A small multi-label audio tagger, trained from scratch.
Model: 16.1M parameters, mfcc input, activation squared_relu, moe soft, num experts 4, width 384.
Training: normuon at rate 0.012, 6100 steps, batches of 48.
Data: trained on two synthetic voices taking turns or overlapping, over music, noise or silence, 26041 training examples, 11.2 epochs.
Rows from expert 1 of block 3, named by matrix and row number. Rows with one number belong to one neuron. Each number is 128 + 32 x the weight over its row's rms, rounded and kept within 0 to 255. All counts start at 0. After the name is the row's rms in percent of the matrix's.
# up: expert up (model.blocks.3.mlp.up, 4x96x384), inputs 96-191
# down: expert down (model.blocks.3.mlp.down, 4x384x96, transposed), outputs 96-191
up.61 103 [165 161 157 123 161 143 116 118 166 176 177 154 135  62  89 158 122  93 104  87 119 169 145 122 171 127 142  68 174 122 158 101 121 141  71  99  88 143 183 150 126 142 149 161 126 131  90 200 101 190 167  63 134 135 161 134 122  90 159 110 139 136 116 135 129  78 108 124 103 107 163 151  96  90 174 102  65 110 110 113 164 149 130 113 127 184 128  91 115 130 178 123 170  95  99 165]
up.62 084 [148 166 136 117 151 148  93  63 132  97 123  29 127  82 137 111 109  99 123 129 120 159  98 126  74 113 153 104 131 114  83 110 141 170 112 126 118 132  98 148 127 127 133 140 154 152 121 116 156 142 180  67 111 189 113 175 198  68 124 155 140 112 110 105  98 111 138 107 127 182 187 132 145 129 140  92 174 153 164 126  72  91 149 162 139 184 162 135 122 125 168 144 145  90 157 167]
up.63 069 [146 184 115  58 117 136  98 161 129  90 176 153 158 140  94 109 141 171 119 137  45 149 112 147  97 163 158 137 178  81  92 113  89 113 123 102 143 154 201 137 110 106 144 141  70 125 125 129 180 164  51  95 130 106 142  99 119 129 108 162 166 163 157 127 153 123 154 140 110 185 167 146 121 163 168 114 124 105 148 129 121  71 136 111 130 150 109 125 106 134  73  65 143 101 116 142]
up.64 102 [139 145 118  92 113 110  93 114 148 141 182 183 130 128 135  97 140 109 104 160  64 122 116  60 115 153 114 133  94 165 115 108  62 130 105 124 157 176 106 132  85 151 119 108 140 142 166 131 123 150 103 148  89  95 144 118 156 112 123  95 166 142 124 192 140 114 162 149  75  95 174 123 114 121  73 156 137  76 126  92 131 133 158 122 191 120 115 132 137 116 150 132 140  84 158 132]
up.65 101 [180 174 142 126 137 131 117 117 144  89 156 135 150 135 134 167  92 142 123 175  97 129 128  59 165 135 120 173  92 105 117 112 155 138  79 149 231 115  79 188  71 161 116  99 107 116 142 101 126 197 167 169 138  91 157 169  91  98 135  90 100 165  80 111 152 141 152 141 102 136 164  95 156 112 173 128  34  76 119 153 139 157 126 128 126 184 123 150 132 145 188 118 104 127 153 152]
up.66 154 [116 164 154 126 111 104 117  46 115  81 141 196 115 107  81 165 126 150  94 136 140 112 117 154 125 148 112 165 100 105  95 153 114 167  50 152 187 141 141 118 130 106 109 179 188 109 204 137  70  87 104 128 112 113 150 144 125  83 120  85 127 142  86 113 147  93 108 143 111 122 163  85 118 144 197 112 139  74 129 127 171 168 109 122 105 156 101 122 126 116 134 159 147 152 141 132]
up.67 095 [115 176  82  93 126 137 118  99 130 127 113 123 155 108 103 101 169  60  88 110 147 137 102 137 120 189 145 162 144  96 123 106  83 124  91 126 177 165 132 123 121 131 154 119 137 145 143 159 137 110 131 155 121 159 144 159  76 103 108 147 111 161  91 156 146 171 122 154 139 175 122  96  97 185 122 129 105  90 118 132 120 159 144  97 145 105 123 133 142 102 127 132 135 140 111 104]
up.68 109 [189 168 125  81 145 133 114 174  64 113 136 116 118 125 151 163 194 115 116 163 116 169  99 117 142 164 120 173  93 167 134 128  84  96  90 118 140 118  74 178 142 159 212 192 118 161 129 119 103 112 122 145 149 120 139 132 137  94 119 127 120 118 119 186 161 107 177 181 149 175 110  62 110 133  66 179  84 124 157 123 124 119 168  94 106 159 123 134 115 135  81  62 162  65 128  73]
up.69 083 [142 196 105  99 109 111  69 114 113  99 144 168 118 120 124  82 181 123 134 220 101  97  96 173 100 190 130 115 140 145  93  98 108 138 125 143 102 159 129 112 173 155  76 131 153 100 115 178 120  91 124 165 128 109 136  75 145  76 160 119 138 170 128 184 114 127 156 156 158  95 124 128 101 190 157 163 131  67 108 196 129 121 125 186  89 181 151 132 109 106  96 129 133 109  93 148]
up.70 087 [149 197 118 127 119 179  64  89  94  83 142 170 132 101  95 107 150 140 163 169  96 159 143 113  61 149 158 107  94 135 100  89  86  43 105 119  99 160 142 135 161 137 154  75 104 147 145 129 110 121 144 174  77 175 160 169 150  87 129 102 133 149  68 180 135 149 110 113 108 157 152 105 137 188 215 119 129 114 131 155  91 135 142 131  95 154 155 157 131 131  87 130 158 148  90  97]
up.71 087 [192 177 139  95 111 188  56 143 151  79 201 149 155 152 153 148 123 105 158 155 110 126 120 128  49  92  79 145 137 150 104 117 113  96 157 120 148  98  93 145 113 128 132  98 113 112 108 127 141 139 151 108  78 181 154 133 142 188 203 144 127 173 108 102 141 134  82 119 112 168 112  78  91 137 119 139  99 117 148 166 161 148 132 119 172 141 171 140 167 145 129 131 133 105  93  92]
up.72 076 [166 148 150  80 174 116 138 146  58  66 174 201 169 104 110  95 156 107 106 117 126 149  98 123 130 112 109 107  67 156 103 136 134 100 125  85 165 115 145 146 119 129 116 105 182 127 188 141 113 156 121  86 129 126 132 120 150  80 106 135 132 170 186 174 166 160 154 156 143 137 101  60 112 153 150  98 114 130  70 112 201 137  85 111 118 117 147 170  95 120  96  84 123 131 138 150]
up.73 085 [106 170 134 148 109 150  67 101 153 101 165 157 170 116  97  57 207 112 171 153 123  66  74  63  15 171 115 117 116 114  81 132 177 138 116 149 119 125 104 123  88 143 153 139 112  64 150 155 124 137 121  85 160 123 111  97 155  59 166  95 131 118  77 157 188  84 164 137  80 125 137 138 125 120 153 170  82 105 137 141 150 159 139 130  85 118 181 116 155 144 145 103 145 127 155 122]
up.74 088 [ 69 112 117  96 131 129 153 120 137  65 186 165  82 108 163 103 133  83 140 148 110 137  89  87 151 141  94 129 130 121 107 126 165  93 169 128 147 115 148 147 122 141  87 126 142 168 153 106 158 143  83 144 115 165 140 159 124 112 101 130 127 157  82  97 113 108 147 109  88  98  85 123  81 154 189 117 129 126 158  99  94 124 142 158  99 129 133 126 152 132 135 115 138 129 130 151]
up.75 096 [ 95 179 143 106 144 106 174 150 167  56 116 180  90 102 104 105 144  60 119 114 132  66 130 106 114 126 122 167  58  47 150 103 133 147  92 119 190 175  99  87 138 169 157  97 169 132 115 139 113 137 138 119  68 114 119 117 120 131 119 139 116 199 123  80 112 156 176 146 129 127 166 189 108 155 163 136  94  70 110 184 156 111  90  87 187 140 128 103 103  97 116 106  64 117 150 125]
up.76 138 [105 173 129 104  82 140 101 138 121 128 211 138 104 117  90  83 130  93 133 161  94 157 151 104  70 171 113 144 132 137 151 102 129 138 126  83 146 150 108 113 174 146 169 138 111 102 108 170 132 106 132 139 155  92 116 190 121  88 126 109  76 182 103 150 120 143 148 209 143 186 156  99 154 104 117 117 104  71 132 161  96 162 146  89 153 154 141 117 128 108 121 121 100 137 143 146]
up.77 116 [124 182 137 101 101 161 108 127 112 122 180 174 129 130  81  72 157 113 113 103 129 156 182 162  96 110  94 132 139 156  99  87 112 140 101 141 136 129 122  80 134 114 177 196 111 155 152 130 154 104  94 149 110 108 111 126 146 109 118 107 142  87 107 171 100 132 130 166 128 158 157  91 107 112 151 110 113 108  77 142 105 138 107 121 176 128 115 190 116 138 144 158 121  93 106 115]
up.78 074 [ 89 149 118 123 141 151  95 134 143 102 172 153 161 146  81 178  93 167 128 170 135 101 151 106  80 124  87 130 172 124  27 142 104 135 185 167 161 143 140 136  90 149  95 153 112  90 128 143  93 188 145 156 120 131 110 121 129  76 153 122 118 156 124  95 154 159 128 145 115 159 144 157  84 138 203 136  67 116 101 104 150 122 128  66 115 141 142 154 117 160 130 124  43 102 164 109]
up.79 130 [130  89 155 101 102 124 120  93  96  88 135 142 151 191 116 125 128 148 169 149 104  55 113 121 109 173 159 214 110 171 133  80 156 130 134 142 142 129  81 124 158 172  99 119 108 134 184 154 101 107 121 122 194 138  95 128 143  65 125  98 110 183 169 136 154 113 149 212 168 140  98 104 182 165 181 132 125 142 126 129 103 144 134  92 164 139 127 132 154 156 123 115 146 141 141  92]
up.80 085 [161 129 133  98 129 127 165 137 113  66 191 119 117 103 157 141 140 128 110 143 132 118  98 128 126 159 117 129 102 102  89 156 127 113 133 123 150  85 137 126 102 187  81 159 158 116 111 132 107 101 149 156 130  99 175 165 131 112 125 130 237 210  96 104 181 143 176  37 144  95 129 113 130 112 128 145 146 156 117 139 153 176  92  94 136 145 117 145 181 140 118 105 141  90 129 137]
up.81 106 [144 150 164  64 116 114 112 139 107 113 118  73 139 149  95 114 151 118 151 133 113 112 115  74 128 133 119 161 135 140  98 188  50  91  74 122  93 142  62 133 116 126 142 172 121 159 101 170 130  84 121 110 168 131 156 102 134 115 124 137 153 123 143 151 125 135 145 171 135 151 113 162 123 143  95  97 156  27  91 115  93 123 111 116 109 158 126 119 136 124 141 140 188 150 138  96]
up.82 094 [116 152 150  96 146 112 109 126  91 147 118 114 104 151 106 144  63 103 127 209  71 104 124 161  65 121 124 181 147  91  77 116 104 109  71  69 162 149 165 120 166 100 122 111 130 108 132 159  91 133 118 196 163 132 177  80 152 115 111 134 118 176 100 138 157 117 138 139  98  99 163 148 109 142 149 128 124 103 157 142 127 155 148 104 118 168 174 171 123 140  98 106 174 136 100 149]
up.83 066 [125 117 149 162 186 139 140 123 105 128 116 155 188 161 114  96 142  56 111 199  78 100  98 117  87 186 120 125 100 193 142 126 134 141 146  80 134 135  96 107 121 113 163 105 120 152 212 142 164 121 114 170 146 157 158 135  97 145 149  96 150 146 136 121 120 119 131 150  81  95  83  87 150 103 175 159 136 115 106 118 153 129  13 156 120 134 178 173 109 167 156 109 140 130  66  79]
up.84 128 [123 183 123 144 133 146 134 162 159 113 112 112 117 154 103 112 153 114 163 103  85 159 113 107  95 168 149 139  55 108 142 122 123 133  73 104 159 150 116 123 156 117 153 161 110 117 134 107 120 108 143 147 141 119 129 170 127  73 126 106 127 183  68 133 130  97 111 125 160 163 123 119  78  81 158 140 119  83 122 173 150 121 180  51  98 212  96  78 103 157 125  97 137 174 151 134]
up.85 139 [143 180 123  91 112 142  90 101 127 134 177 155  77  62 115 120 136  91 123 143 115 137 162 158  90 159 139 139 109 138 110 103 129 143  66  88 124 145  99 112 160 120 143 109 133 137 129 134 120  87 121 132 181 107 179 115 149  94 127 115 120 161  87 153 162 140 152 122 129 180 153 118  83 123 172 165 101  54 133 166 151 120 133  80 134 187 129 148  70 128 170  77 120 129 100 129]
up.86 088 [ 91 150 162 117  89  62 177 110 128 130 103 169 101 109  88 132 111  96  95  97  34 125 150 123 144 136 120 115  62 136 166 182 126 164  73 125 191 189 136 120 165 143  87 139 154 128 108 103 124 121 130 112 151  79 112 152 103  84 148  96  92 148  98 139 173  96 121 149 154 140 143 124 124 166 139 152  47 126 105 124 120 155 131 121 138 162  94 106 143 124 114 122  74 143 147 197]
up.87 080 [139  77 136 172 111 173 148 141 124 139 158 200  93 125 117  83 103 118  91 149 116  78 151  95 149 146 144  98  93 152 108 125 111 108 127  80 117 178 135 177  65  87 159 178 124  99 165 119 170  69 118 146 109 118 125 157  76 150 153  84 102  91  69 131  86 100 112 141 183 164 134  93 102 164 103 154 142  79 126  99 177 147 116  96 114 116 141 178 123 115 125  85 130 133 157  96]
up.88 083 [171 127 102 110 104 128 141 140 149  84  86 200  87 133 185  83 187 131  85 134 103  95  95 112 106 204 166 146  92 168 105 137  84  58 103 133 100 140 117 186 184 111 178 123 137  85 151 123 122 158 114 107 158 189 108 149 107 127 129  80 151 101 123 135 175 159 136 145 128 120 130 127  76 163 142  96  96 109 129  84 182 163 151 111  99 198 100 114  86  99 128  98 130 102  88  78]
up.89 106 [147  91  94  89 105  97 104 144 119  95 143 172 124 144 136 111 175 114 130 134 136 114 101  75 113 156 157 140 121  88 127 154 146  76 103 142 131 109 121 157 124 124 152 154 143  75 175 133 109 101 157 115 142 131 196 163 130 147 158 129 113 155 154 135 166  63 127 176 146 107 140 133 133 165 172 126 145 127 140 106  59 142 147 116 181 174 128 135  96  82 114 110  89 113 136 146]
up.90 117 [137 154 143  84  64 103 108  61  61 117 190 166 160 139 132 104 168 136 157 134 108 126  94  81 119 135 124 163  96 131 110 199 119 150 150 164 133 138  97 129 164 130 166 166 161  60 161 172 117  86 111 108 112 121 159 169 111  91  90 118 174 179 111 138 196 111 152 136 103 103 147 145 121 105  85 135 106  72  75 110 169 121 102 121 138 147  89 103 111 111 121 116 140  94  81  81]
up.91 113 [217 143 106 147 128 120 119 104 105 109 143 140 159 109 133 134 152 125 135 136  92 119 123 126  87 140 170 126 109 128 112 141 101 119  76 136 132 143 106 168 120  99 208  97 108 108 153 141 117 107 123 146 191 114 140 157 171  24 108 125 149 159  65 169 143  96 129 125 136 182 147  99 122 109 125  99 109 138 116 138 125 125 123  99 165 191 112 160  79 110 146  67 162 107  89  82]
up.92 093 [140  99  86 118 171 110 176  82 137  93 129 156 111 103 141  97 105  97 143 107  64 135 127 157 124 175 154 105 109 117  89 130 115 137 120  87 133 125 138 127 172 185 175  95 173 147 203 195 144 126 104 119 177 179 115 171 123 118  95 113 137 168 112 148 116 131 145 192 126 138  63 118 124 146 186  79  87 101 134  80 118  89 105  84 157 149  94 129 116 137 167 163 151 123  93 158]
up.93 096 [123 133 156 118 144 112 147 169 132  93 167 132 149 125 139 134 155  62 141 103 123 141  98 130 154 190 151 150 105  75 115 116 133 129  99 161 173 176 152 171 148 156 112 120 121 118 147 136 151  64 136 129 146 105 135 118 114  44 108  95  57 169 108 137 166 131  73 203 112 179 159 110 132 204 182  99 119 109 105 159 148 168  79 120 132 144 116 164  89 130  81 143 118 124 102  89]
up.94 072 [177 103 138 127 202 123  73 152  73 162 138 111 117 101 132 158 105  93 115 117 105 133 121 113  96 117 149 104 119 175 109 158 126 134 131  72 158  81 114 145 122 171 179 132 196 143 208 135  93 125 139 169 144 153 109  98 158  78 157  91 140 152 100 159 157  92 122 169 146 125 113 121 150 155 157 165  87 103 104 158 130  96 146 144 127 104 125 113 133 183 122 106 138 135  97 128]
up.95 076 [133 125 133  61  97 115 153  84 130 123 140  48 110 130 165 169 179 132 160 154  77 122 126 140 122 137 122  97  90 136 106 150  68  84  81 209 162 153 145 164 122  98 127 166 111  60 140 139 104  72 158 132 122 135 205 200 107 127 138  71 113 118 127 121 142  85 124 200 161 123 159 152  94 159 166 126  93  53 131 150 179 102 118 158 114 122  87 156 120 139 132 126 114 123 157  91]
down.61 121 [140 122  94 140 127 136  85 111  95 156  87  97 158 125 141  66  54 121 123 114 158 174 143 102 161 114 135 193  80 102 133 106 125 169  83 129 117 146 153 113 114 102  75 127 116  93 128 111  87 147 155 140 192 155 140 123 117 165 126 141 114  97 140 126 122 175  68 145  92 132 140 176 107 178 127 126 143  90 160 110  79 124 169 131  99 161 152 137 113  92 164 111 121 164 127  90]
down.62 083 [ 90  98  67 126  84  63 123  95 159 144 122 142 149 123 130 118 125 111  92  98  99 144  73 167 131 181 139 151 109  71 154 133 107 155 122 147 122 169 109  98 117 137 116 146 111 135 103 151 149  48 115 146 159 149 153 150 118  98 158  67 126  89  85 131 151 129 146 154 125 106 150 122 179 215 129  94 129 148 160  96 160 105 104 145 182 145 124 125 102  96 159 114 126 112 114  82]
down.63 084 [156 136 179 135  73 116 135 126 110  93  67 110 130 154 207 131 139 149 121 163 122 166 145 132 150 146 168 104 145 141 130 122 131 150 154 152 100  53 106 101 173 105 111 129 149 118 125 157  59 106 128  68 153 186 177 132 144 140 142 115 104  86 158 162 169 139 114 187 139  96 141 158  97 195 133 124 134 141  80 168 124 159  84  88 139 125  97 190 159 160 117  90  78  79 108  88]
down.64 113 [123 145  92 103 108 163 112 154 137  82  58 120 225 112 117 106 112 143 159 190 147 121  95 102 165 113  93 148 109 106  79  85 125  77 166 129 118 112 103 151 156  79 200 129 125 132  88 117 123 181 134 120 164 117 129 153  91 125 142 125 138 122 122 140  90 134 114 117 113 144  93 126 168  96 130 182 142 133 100  35 106 137 149 117  72 128  48 102 142 139 102 128 120  90  87  72]
down.65 089 [152  85 106 128 141  88  63 112 101 124 213 128  89 141 134 151 128 174  81 121  73 126  68 139 141 145 135 148 148 132 148  91 119 132  79 150 117 155  90 200 126 133 110 125 109 155 182 104  81 121 180 167  76 174 102 121  93  94 109  85 198 177  71 134 140  72 131 171 133 104 116 114 118 123 125 141 131 181 181 132 109 114  78 116 126 133  92 113  69 135  85  81 127  46  81 105]
down.66 135 [147 132 164 152 136 143  81 152  78 156 166 148  73 132  74 156 140 125  66 111 154 185 167 149 100 183  94 126  64 198 125 137  78 116  98 112 137 216 148 133  81  84  91 146 201 173 178  44 148  88 126 106  93 161 125  82 121 138 107 126 103 107 110 122 117  61 108 111 171 135 111  88 103  89 105 102 195 136 160 120 124 136 117 162  86 118  86 160 116 147 131 113 104 138  92 125]
down.67 104 [179  98 130  55 169 180 141 138  68 141 113 108  47 188 161 144  55 151 124 181 194 147 209 145 160  89 138 176 168 134 108 130 116 147 110  36 104 146 114  71  80 204 104 136 102 106 159 122 123 130 172 134 144 112 116 153 154 134 112 101  96  33 128 136  80 150  85 104 156 142 144 113 166 142 124 143 104 157 126 196  85  89 167 114 148 137 115 126 128 122  82 155  66 205  80 149]
down.68 120 [136 111  78 111 131 109 137 153  51 114 108 134 144 151 113 133 103 136 143 132 117 127 106 144 123 133 138 126 115 127  63 148 179 121 149 120  99  90 144 130 136 182 149 123 161  80 128 168 149 173 141 105 171 101 152 109 175 158 134 123 145 128 156 137 132 139  92 115 118 159 110 130 165 167 171 108  81 188 155 121 121 142 121  95  95  96 163 141 206 106 124 114 125 112 132 148]
down.69 067 [ 95 147 114 152 180 174 104  86 134 164 122 107  98 148 160 126 132 101 100 120 111 102 190 151  93  82 119  91 130 217 179  83 105 184 176 181 137 110  77 111 129  92 136 112 166 171 132  63 112  70 118 117 108 106 139 133 148 116 158 118 151  86  94 154 149 131 132 122 152 130 126 123 163 172 149 133  98 183 110 160 128 108 127 147 112 129 114 119 120 154 145  99 133 131 112 179]
down.70 088 [ 92  73 143  49 136 146 142 130  93 122 129 175 177  84 167  84  66 128 103 151  94 134 108 104  99 121 145 141 129  92 169 123 104 163 102 104 128  69 185 114 108 112 116  94 102 152 149 175 124 198 143 159  91 142  92 137 132 101 127 221 112 112 182 126  91  93 104 132  87 151 120 147 178 137 125 137 125 106 173 124 157 145 147  86 139 148 137 152  98 140 167 114 116 102 126 135]
down.71 092 [139 161 107 113 140 180 129 130 108 126  95 161 170 125  70 133  78 149 169 141 191 124 159 145 151 108  98 137 144 138 134  91 108 154  74  94 135 161 101  93 110 147 136 104 153 155  80  90 124 148 122 117 120  99 166 126 153 117 122 139 127 112 121 113  81 133 103 109 117 124 191 132 144 100  75 113 175 152  96  93 168  75 130 178  91 142 165 112 167 109 173 150 143 123 123 156]
down.72 078 [145 104  90  89 104 124 106  78  84  95 144 127 177 137 127 110 113 132 155 177  94 141 116 155 117 106  89 123 107 103 137 107 134  84 153 137  82 110 148 167 180  99 154 119  81 136 148  93  87  93 130 175 143 138 175 156 123 134 161 132 134 180 101 144 140  53 123 135 128 199  98  97 125  78 175 150 152 218 132  92 150 112 176 112  91 100  53 126 135 179 125 131 197  91 122 191]
down.73 085 [134 118 114 111 156 109  79 117 122 110  92 107 156 147  74 166 142 135  40 154 157 116 186 176 135  57  85 137 133 131 112 149 155 140 153 139 141 156  55 144  99 140  88 130 127 177 126 138 178  97 183 165 158 133 119 123  84 147  74 125 129 117 127 143 100 196 125 144 184 108 173 148 189 114  97  88 111 169 191 152 149 104  95 128 127 119 159  85 161  49 105 149  89 114 154 136]
down.74 122 [124  97 150 139  79 133 138 141 153 132 142 113 129 112 154 112 184  66 144 124 130  56 112 136 137 139 160 169 115 131  80 121 155  53 137  59 152  79 146 155 106 136 130 143 119 107 108 105 152 166 105 152  96 138 118 160 196 149 123 134 134 131 184 156 144 107 153 116 138 100 121 151  76 141 111 159  97 168 134 102 140 177 158 130 128  93 143 112 167 133  52 143 170 118 174  66]
down.75 115 [196  95 135  64  70 130 158 185 149 135 147 190 158 197 166 117 122 124 146 101 121 163  41 112 120 129  82 145 158 139  79 110 158 137 131 130 126  76  71 129 121 123 165  60  89 133 150 131 146 107  89 146 132 179 128 141  96 115 144 111  96 154 161 126  83 146 152 164 132 141  68  98 162 173 108 183 163 135 147 137 153 146  49 144 144  81 111 122 159  83 163 132 115  68  84  93]
down.76 141 [123  91 163 158 107 143 146 143 101 119 154 157 150 113 170 113 124 131 110 107 104 132 114 115 130 158 171 130 135  78 108 107 142 175 115  86 142 104  73 121 155 145 182  43  97 126  84 120 125 187 138 149 141  90 118 101 124  82 132 111 114  94 147 139 127 147 115 184  97 173 147  90 175 136 133 182 125 111 125  97 123 158 116 130 131 186  92  97 113  88 110  93 139 154 139  86]
down.77 129 [ 93  57 146 112  97 117 161 150 136 108 104 115 198 163 141 212 135  99 118  59 161  52 135 129 144 148 149 192 111  53 125 124 228 106  86  73 180 108 124 108  52 125 106 132  69 120 104 185 112 144  98 181 141 146 116  86 102  73 123 115 107 103 163 135 152 159  89 128 130 152 141 155 134 140 120 146 159 145 141 175  92 109 161  58 134 115 179 108  82 174 175  90  77 139 124 120]
down.78 072 [157 149 102 161  88 146 172 183 130 135 100  75 126 101 161 114 129 126 140 114 143  47 162 157 200 147  74 180 118 101  87 120 153 110 133  92  80 131 120 118 108 195  86  90 127 118 104 118 118 149 130 196 181 116  55 102 133 161 141 106  25  99 149 120  83 128  84 109 156 164 142 106 155 137 114 153 123 108 112 141  82 126 124 100 110 167 131  81 148 166 124 122 191 193 146 170]
down.79 125 [115 150 129 115  94  87 116  95 131 177 184 161 108 176 157 125 147  93 140 157 124  92  83 104 132 141 165 167 108  95 107 122 102 135  86 126 181 119  46  60 137 118 121 168 138 132 149  84 136 137 103  83 167 151 123 141 130 122 159 104 104 121  72 183 156 122 133 158 136 135 112 136  63 151 108 118 140 121 107 139 139  82 108 108  96 104 140 124 156 135  66 115 138 152 104  37]
down.80 091 [125 131 135  97 199  84  96 102 112  87  92 140 130 140 127  81 153 143 111  96 151 122 139 140 114 150 100 120 126 138 147 135 152 119 103 125 164 151 101 112 164 118 126 166  85 148 182 115  88 104 194 155 134 118  77 172  54 116 100 125  90  95 126 154  99 130  86 100 169 138 112 103 101 139  98 131 141 113 133 128 131 152  90 155 144 155 150 118 145 112 120 151 152 167 148 163]
down.81 071 [149 105 121 140 172 167 138 130 128 146 146 118  95 167 164 136 118 132 163 170 213 184 187 132 127 120 140  99 141 139  92 172 113 126  59 105  63  87  66 179 102 142 107 147  97 159 143 163 143 132 167 148 129 138  56 152 121 121 101 141 124 123  91 188 131 120  79 137  82 133  71 192 118 120 132 125  84 116 151 221 146 120 167  91 110 127 177 123 122 115 108 107 137  78 139  92]
down.82 106 [131  70 145 138 155 124 149 137 110 154  75  66 136 125 101 141 131 127 132  92 109  94 152 183 151 180 157  82 109  99 127 110 104 103 117  89 156 152  78 173  90 187 106 138  71 105 140 119 165 129 120 152 117 149 102 142 100 166  86 123 107 154 105 112 184 156 169 152 142 132  75 119  92 159  55 116  89 126 123 109 117 142 187 171  89 187  83 180 158  83 105 128 175 132 133  85]
down.83 055 [ 73 163  57 100 110 168 118  62 170 122 132  87  98 111 123 100 162 114 152 150  88 116 155 135 123 135  94  99 147 183 130 118 142 145 157 119 111  60 155 163 154 160 146 134 201 125 143 113  82 143 148 151 139  76 105 144 150 166 145 136 111 116 150 127 140 153 163  65  87 142  94 160 129 100 131 117 106 164 140 133 140 200 154 129 161 151 132 107 158  44  81 152 142 182 177 142]
down.84 119 [154 134  92 118  78  78 109 154  88 191  81 114 121 112 105 145 136 143 127  86  92 129 152 140  80 127 146 147 160 172  87  58 136 132 161 120 143 145 127 127 135 152 111 104 158 112  99  91 153  45 125 174 109 147 175 146 150 138  86 172 119 137 149 147 153 102 144 143  81 118 130 113  93 145 145 103 115 129 153 151 153  68 107 161 143 104 147 138 154 159 123  59 154  96 115 137]
down.85 112 [144 122  63 164  92  92 134 104 116 163 150 130 154 146 106  76 133  92 180 123  66 142 115 102 139 128 143 108 170 147 165  82 109 127 110 125 112 110 116  79 119 120 132 155 171 105 159 128 165 131 106 126 109 150  89 193 113 129  99 125  91 149 122 160  95 106 126 159 140 111 120  80 128 170 131 133 162 117 121 149  93 182 147  89 105  63 168  75 114  96 143 147 112  93 120 116]
down.86 091 [168 130 153 118 120 137 159 153 174 133 161 110 102 135 151 117 118  69 197 117 114 111 146 115  64 114 149 133  93 112 135 104 200  98 200  89 185 114 134 157  96  70 168 127 106  37 126 167 126 175 172 138  96 171 183 142 148 129 189 162 122 117  70 128 176 139 156  95 135  84 137 138 144 144 176 120  67  92 139 149 121 141 196 104 107 164 179 146 172 113 156  72 135 139 130 167]
down.87 100 [132 116  81 130 124  85  93 134 135 132 123 115 155 125 120 185  76 122 135 166 183 146 150 180 158 118 161 124 149 119 146 125 201  96 124 151 103  95 125 154 193 140 144 161 150 130 132 145  65 123 113 106 146 125 200  99  87  96  82 126 164 115 187 123 184 119 114  72 116 187 120 120 117 159 143 129 160 146 175 145 142  96 125 165 149  75 121 153 175 115 106 102 103 126 126 156]
down.88 092 [118 116 128 175  99  95 153 143 168 132 158 205 118 155 111 142  59 148 123 159 175  98 139 144 142  59 105 111 115 130 103  70 175 137 117 119 133 163 161  88 135 130 139  84  78  71 138 197 124 172 151 160 152 115 157  51 119  93 132  49 132  57 166 111 142 105 133 136  91 165 122  97 145 112 113 155 126 168  96 114 149 142  67 111  98  77 142 140 148 131 105 157  63 107 117 180]
down.89 090 [135  76 148 194  71 129 176 140 141 157 171  86 150 169 124  98 130 134 149 145 118  69 164 113 108  78 139 188 139  85 117 133 171 195 165 148 104 129 111  86 104 139 124 100  86 133 107 127 186 120 109 136 172 148 140  90 173 116 172  95 124 151 127 178 154 111 172 113  77 160  68 106 191 143 113 134 151 101 147  83 117  46  83 176 144 139 146 107 171 168 143 119 143 116  83 110]
down.90 128 [123 113 122  76  89 175 130 138 111 116 147 133 160 193 155  58 122 181 167 177  70 151  92 160 108 159 118 113 158 113  74 104 125 120 116 149 142 137  97 132 112 108 140  94 105 119  88 108 156 124  41 136  92 125  78 120 119 143 124 174 163 131 204 120 114 150 183  90 117 133 126 126 144 145  97 201 176 160  91 104 107  82 143 119 170 110 165 152  91 106  74 153 154 116 131 124]
down.91 114 [136 124 148 162 167 102 100 174 135 109 137 143 188 111 121 162 119 192 134 126 165 126  92 129 145 117 152 156 120 109 143 182 126 110 125 168  70 126 130 205  98 160 119 146  97 121 142 179 136 132 136 116 149 156 107 157  81 113 184 119 160 175 138 172  90 117 116 146  61  62  62 118 129 110  80 144 178 154 207  77 118 159  93 129 151 106  68 167  98 152  76 109  75  93  76  74]
down.92 080 [117 130  83 148 133 118 127  74  97 127 149 123 149 165 138 121 127 165 167 100 104 148  94  68 110 137  72 132 142  90 118 142  99  95 174 119 121 106 169 185 104 143 125 170  78 161 154  97  93 129 146 136 133 144 134 162  99 137 159 131  96  80 124 111 134 152 159 148  86 188  95 172 145 206 115 177 136 142 115 107 183  37  91 101  85 172 175 184 122 141 142 116 136  97 101  96]
down.93 100 [147 142 145 153 140  99  87 144  75 108 163 101 160 158 142  94 136 168 108 126 123 140 144 117 131 131 131 102 166 159 127 125 155 121 197 195  69 122 113  95 157  86 147  74 101 149 139 124 104 147 124  86 110 170 154  98 146 120 109 129 120 141 115 132 116  99 185  91 120 146 135 127  56 146 153 135 113 104  88 120 114  94 120  96 119 151 155 116  62 141 100  51 144 122  87 143]
down.94 078 [113 125 124 142 122 100  96 130 157 123 161 146 171 150 106 108 129 135 144  77 105 127  86 111 153 160 141 129  73 157  44  82 174 101  90 104 160 150 101  96 140 128 138 154 103 134 111 114 120 123  96 116 174 121  81 101  50 145 114 118 135 162  56 105 138 142 129 133 125 182 109 109 210 148 116 103  79  94 105 164 144  88 117 146 137 115 112  98  60 149 136 129 121 104 104 141]
down.95 085 [142 181 143 108 151 123 125 142 113 128 217 153 147  78 114 115 140  71  85 145 124 117  42  92 141 160 108 124  77 154 103 186 166  83 142 129 156 111 168 130 115  40 108 152 165 154 140  94  83 102 124  81 125 146 107  92  87 118 159 158 133 158 116  90 123  70 118  88  92 149 115 140 153  78 168 146 132 151 164 107 151 115  98 125 144 100  85 100 101 134 168  75 128 145  89 159]